config.yaml
model: "sound classifier"
dataset: "babble in 24 made-up languages, each with its own sounds, syllables and stress or tones, from a formant synthesiser"
train_examples: 39062
noise_aug: 0.01
n_mels: 64
hop_length: 160
input: "log_mel"
spec_augment: false
win_length: 400
targets: ["language", "voice"]
num_classes: [24, 4]
arch: "ecapa_tdnn"
norm: "batchnorm"
hidden_act: "leaky_relu"
depths: [8]
kernel_size: 5
stem: "single"
widths: [384]
label_smoothing: 0.1
loss: "cross_entropy"
init: "trunc_normal_002"
optimizer: "muon"
muon_scale: "match_rms_adamw"
learning_rate: 0.0063
momentum: 0.95
nesterov: true
orthogonalizer: "polar_express"
adamw_lr_other_params: 0.00089
adaptive_grad_clip: 0.02
cautious_weight_decay: true
max_steps: 4200
batch_size: 64
epochs: 6.9
lr_schedule: "cosine_restarts"
final_lr_fraction: 0.05
warmup_steps: 420
weight_decay: 0.1
adamw_weight_decay_other_params: 0.01
Rows from block 4 of a small sound classifier, named by matrix and row number. Each number is 500 + 40 x the weight over its row's rms, rounded and kept within 0 to 999. All counts start at 0. Numbers have three digits each.
After each channel's rows are labels from the 100 clips, of 14976, where the channel reaches its highest value: "lies over" is the class under the peak; "strongest on" is what is common among them. Only what is clearly more common there than usual is listed. The data: babble in 24 made-up languages, each with its own sounds, syllables and stress or tones, from a formant synthesiser. In brackets: how many of the 100.
# c30: last pointwise conv (model.blocks.4.c3.0.weight, 384x384x1), inputs 240-287

c30.165:513519550530518501514438434486403485440551550483508494459463604550544449517440456480487490486478498478500490468505499536508470469483476403475545
lies over: /oʊ/ (35)
strongest on: voice: child-like voice (82); prosody: tones (59); /oʊ/ (39)

c30.62:488505537541446470467485514427476511535525496483448512491616444565548506450464491451543511489498489537439475560526507423547492491457526488488449
lies over: /ts/ (57); /s/ (26)
strongest on: /ts/ (57)

c30.313:512399414532563528482513433525496525501483502490555511517506442481536531468506514595538522557519503497497512473559479507423524525525512391519458
lies over: /x/ (99)
strongest on: /x/ (99)

c30.173:508475511482509602482434478505525517467494566550450463449450501530535427528553521555416531445516542561463419453541506477471499458496493512451501
lies over: /ɔɪ/ (32); /ɝ/ (31)
strongest on: prosody: no stress (54); /ɔɪ/ (46); /ɝ/ (33); /ʔ/ (31)

c30.343:529610498472499441505545573484516527532493559520525532418528479509438497498511432458460435458503467540442477399496444475510418530495480536590541
lies over: /eɪ/ (99)
strongest on: /eɪ/ (99); prosody: tones (81); /u/ (78); /ɑ/ (68)

c30.251:482479411540566454460459483542521506493524475457506506452502486476481483480586467450543563496431436462535495461457526452567520504561407527511547
lies over: /ʊ/ (98)
strongest on: /ʊ/ (99); /ɛ̃/ (59); /ʒ/ (57); /w/ (55)

c30.172:472433499509472598552451497463513502531598471476484517498592488504478528533481526469458509523522579467489537500522530551549516538488532511515471
lies over: /ɔ̃/ (49); /o/ (34)
strongest on: /ɔ̃/ (49); /ə/ (43); /o/ (35)

c30.364:465418515475488409423509493500493434444508484517523545472498445535495490473538541469489460497496491538519493484506459526469500472475411499473440
lies over: /aɪ/ (92)
strongest on: /aɪ/ (92); /ʊ/ (54); /ɹ/ (48); /ʒ/ (43)

c30.0:465504519586450515491449453534451538509536505511492506497563433491500532482482475500464550537480593504491542513482494445493538492505478541418515
lies over: /ɪ/ (69); /e/ (27)
strongest on: prosody: no stress (86); /ɪ/ (77); /ð/ (34)

c30.126:489433469496520505541501458476560528545472489488481413570470542516496428500483435478574499555540542486486491539482463579537498459547499499540451
lies over: /ɔɪ/ (99)
strongest on: /ɔɪ/ (99); prosody: no stress (61); /ʔ/ (26)

c30.341:505547508475497463496500467442497521543502568469476533451495521551541540474464534477475454567561480462536499562516509504498508500583480545454475
lies over: /oʊ/ (46); /aɪ/ (26)
strongest on: prosody: tones (63); /aɪ/ (58); /oʊ/ (54); /w/ (36)

c30.283:449457458493492464478475554504520492580528508505515483514548485557524489472506514529509517488546469562518484544468539495377485524490464412486541
lies over: /ɔ̃/ (64)
strongest on: /ɔ̃/ (73); /t˭/ (60); prosody: stress on last syllables (44)

c30.174:499528445549501476448508570467530529532477512424550502475446478549503501458530475518483457475524570610493530487556513493525498487512550521520458
lies over: /ɪ/ (26)
strongest on: prosody: no stress (63); /ɪ/ (39)

c30.237:511428530478474569574485468514429512450506449422439481600528481520505473458505421492554492550447528481506499557447451493481484475563514478488529
lies over: /ʊ/ (26)
strongest on: voice: high voice (50); /m/ (32)

c30.10:506502530456427565468484497476457423553494501512498492478421535510498481487498519501506504477532517518543491503523457468476511450520474458540475
lies over: /ǃ/ (88)
strongest on: /ǃ/ (88)

c30.135:440528577545558457504487505560563485500532483490517473485512530479528513527495380481572511586491467466437447543536523446420524509586501541458458
lies over: /ɣ/ (31)
strongest on: /ɣ/ (47); /o/ (30)

c30.205:523473457499590466454498494522511462537476466433479485457436576481527515491464550486472458535522512492568505527529513461547489508518496554539519
lies over: /ts/ (70); /s/ (27)
strongest on: /ts/ (70); /s/ (29)

c30.156:543553444474568435491548565513492576453486440513512500511444421501454434520558585516485472436472584563485524472531490491447499492520489451550461
lies over: /aʊ/ (60)
strongest on: voice: child-like voice (68); /aʊ/ (65)

c30.380:374533556513490538442597498562438524480540474500520477461443508448477484466458502588491502463531560519452542433396529455529489500514473467519491
lies over: /x/ (98)
strongest on: /x/ (98)

c30.276:497455449538482486502494536541523521483434487453483499471440536491514463485517508495534537464548515498522477514507534528434520517478540510469541
lies over: /ɔɪ/ (80)
strongest on: /ɔɪ/ (83); voice: low voice (66); /y/ (41)

c30.370:519523498490524483441501512499504484564506491462532503510441436502561382471469482511521444540507441485476565511487514542440456483471538501418458
lies over: /x/ (80)
strongest on: /x/ (84)

c30.265:514455517508513512502513430562509604505535428466608488540498527540565469474464495531489510438454472504428544506525611584427524494491500459559520
lies over: /x/ (98)
strongest on: /x/ (100)

c30.264:476511535501541471589538444509430470596499503416484520547458459536546488515450491569524459426482491481464514489492469463589515509532436498491478
lies over: /ɔɪ/ (64); /ʌ/ (33)
strongest on: /ɔɪ/ (72); /ʌ/ (50); /ʎ/ (35)

c30.65:540565469523479514515436552485537546525537482562524539432476577530409448449536504503525541516482510463545422507513482516492490521435527530538476
lies over: /ɣ/ (34)
strongest on: /a/ (43); /ɣ/ (39)

c30.328:480550529509470449576540504509534501455442496426512505579495461511496436450480549467467480484508498505462501495554539447504511489485511530513495
lies over: /ɪ/ (40); /ʌ/ (29)
strongest on: prosody: no stress (66); voice: high voice (54); /ɪ/ (53); /ʌ/ (40)

c30.221:493526525534543551470507486481563545512527484514470541557433561523442535498539582489493476507485474533507478456508535547477477480518492488500495
lies over: /ɔ̃/ (75)
strongest on: /ɔ̃/ (78); prosody: stress on last syllables (66); /e/ (47); /aɪ/ (43)

c30.254:538416501499512510547534463454496387499545490542487455492543490554528512502503473536481512523511462527444492462435464454384481432500544510519474
lies over: /ɣ/ (59); /ɨ/ (31)
strongest on: /ɣ/ (63); /ɨ/ (32); /o/ (31)

c30.57:518502480552433550494563551478468493474537527517563451494464521516485446481535442503497439547546526503556518511410432539439485458505577452517506
lies over: /ɣ/ (69)
strongest on: /ɣ/ (73); /ə/ (46); /a/ (32)

c30.94:518424457488472533504504474492491534439441486478526499451468543467539488490462499469452437545514540473587568446541537525571526431549458514542489
lies over: /ɣ/ (33); /y/ (25)
strongest on: /ɣ/ (46); /y/ (40)

c30.222:594470470471569495442434522529496502489600483473449546504479429493493472467486482479482563468484549529503602553503509534564511511485523434480571
lies over: /oʊ/ (57)
strongest on: /oʊ/ (58); /aɪ/ (29)

c30.227:494538437470593485366458444433557485528515470457509542447494472505577493549459557534437461523486510480469490518549510435528513528503429501481531
lies over: /o/ (42); /ɔ̃/ (41)
strongest on: /o/ (42)

c30.164:482458548576427487468501459527490519457535508515534475554489442551500413512424457536523504565495460447530505469494500479506505477476469555498515
lies over: /x/ (89)
strongest on: /x/ (90)

c30.268:444521514447536492646485554471519516504580477514533566556462531399476519528504523484505529445483489520492492479475563488487524534529476498444475
lies over: /ʊ/ (47); /ǃ/ (34)
strongest on: /ʊ/ (56); /ɛ̃/ (42); /ǃ/ (38); /ɨ/ (25)

c30.146:519544499541416448458497524454444496483553476529491477556456506429495491567512466518528510488488562503508510553479537488491535495527520519473478
lies over: /ɪ/ (73)
strongest on: prosody: no stress (90); /ɪ/ (78)

c30.114:463526522552592539629523474539440463447474486483466499456489552551495473509559567533516424462532502520459496598486472511533449468563613496501500
lies over: /o/ (56); /ɔ̃/ (42)
strongest on: prosody: no stress (59); /o/ (58)

c30.216:439514517477486551633404487489456425532484508460500395499479498407543485487512478499524504507491487435540525512547526452444444479526503502457528
lies over: /ʊ/ (57)
strongest on: /ʊ/ (63); voice: child-like voice (57); /ʌ/ (38); /ɛ̃/ (35)

c30.12:546577494563509456590574463580483493474479528424493524484491501545502526528514524498412516547490529462522518537505534512530494509529492459460483
lies over: /ʊ/ (98)
strongest on: /ʊ/ (98); reverberation (60); /ɛ̃/ (53); /w/ (43)

c30.115:540518536510485602501449527478412510525557557484509500499492492492538529473543534517528537495471486474429515551581553514498497469459519521496495
lies over: /ɣ/ (44)
strongest on: /ɣ/ (55); prosody: stress on first syllables (50); /ø/ (32)

c30.367:577556491567445520482522463526457396523471488494489536505487553545375496475531560519534539510500480552461530521564531449539511449549486497526466
lies over: /ts/ (58); /s/ (26)
strongest on: /ts/ (64); /s/ (28)

c30.304:470491446389438527459510430469495531499503439556451441514487461432455456521495521479491493508504475565515481487506502485504455413493423482526465
lies over: /ɣ/ (58)
strongest on: /ɣ/ (66); /o/ (33)

c30.39:516495471506509455577486625546488506520478548532498488541554493499515495568531525483529532520497569496483520531398423545480418477532503491514427
lies over: /eɪ/ (70)
strongest on: /eɪ/ (72); /u/ (57); /ɑ/ (52); /t/ (34)

c30.132:472456534492507519554481490453471523469480538558498472465598475533468484466453514529539463498539477544460536513485510553547472476509488497467499
lies over: /ʊ/ (34)
strongest on: voice: child-like voice (64); /ʊ/ (44); /ɛ̃/ (36)

c30.28:484442515472561508565460467517520561447514548581492498482455505492521497519475526530492519470561489479455481481565461503483524504450482607488463
lies over: /aʊ/ (48); /a/ (36)
strongest on: /aʊ/ (53); /a/ (37); /ʔ/ (25)

c30.280:481512510501478511520468495472498546499524548442508539470525495524440445452520501512455502444508520537460502494479444486488516503550555489495487
lies over: /ǃ/ (97)
strongest on: /ǃ/ (97); reverberation (66); /ʎ/ (32)

c30.232:518512499480500503503491418499485510490504483395487435523466501403517424530433489453457493553477457481473486489523442486493477473461501442486453
lies over: /aɪ/ (33)
strongest on: voice: deep voice (50); /aɪ/ (37)

c30.167:513471457473515469533472427422508476562533490483491602587529487542447501455486553459495510501476525438482505464519534502552534469417478520475490
lies over: /ɪ/ (47)
strongest on: prosody: no stress (88); /ɪ/ (82); /ð/ (33)

c30.3:432483483472486460508482462555521582410578483461468483531588474469574474522503516534569490409563535476565505545551517547450427506486444520484489
lies over: /ɔɪ/ (76)
strongest on: /ɔɪ/ (77)

c30.21:524492557583550460420542415496502544507534487501502479496550498528518501395463441519531559496532526486456467560497542490558577441578492563502476
lies over: /ɔ̃/ (91)
strongest on: /ɔ̃/ (91)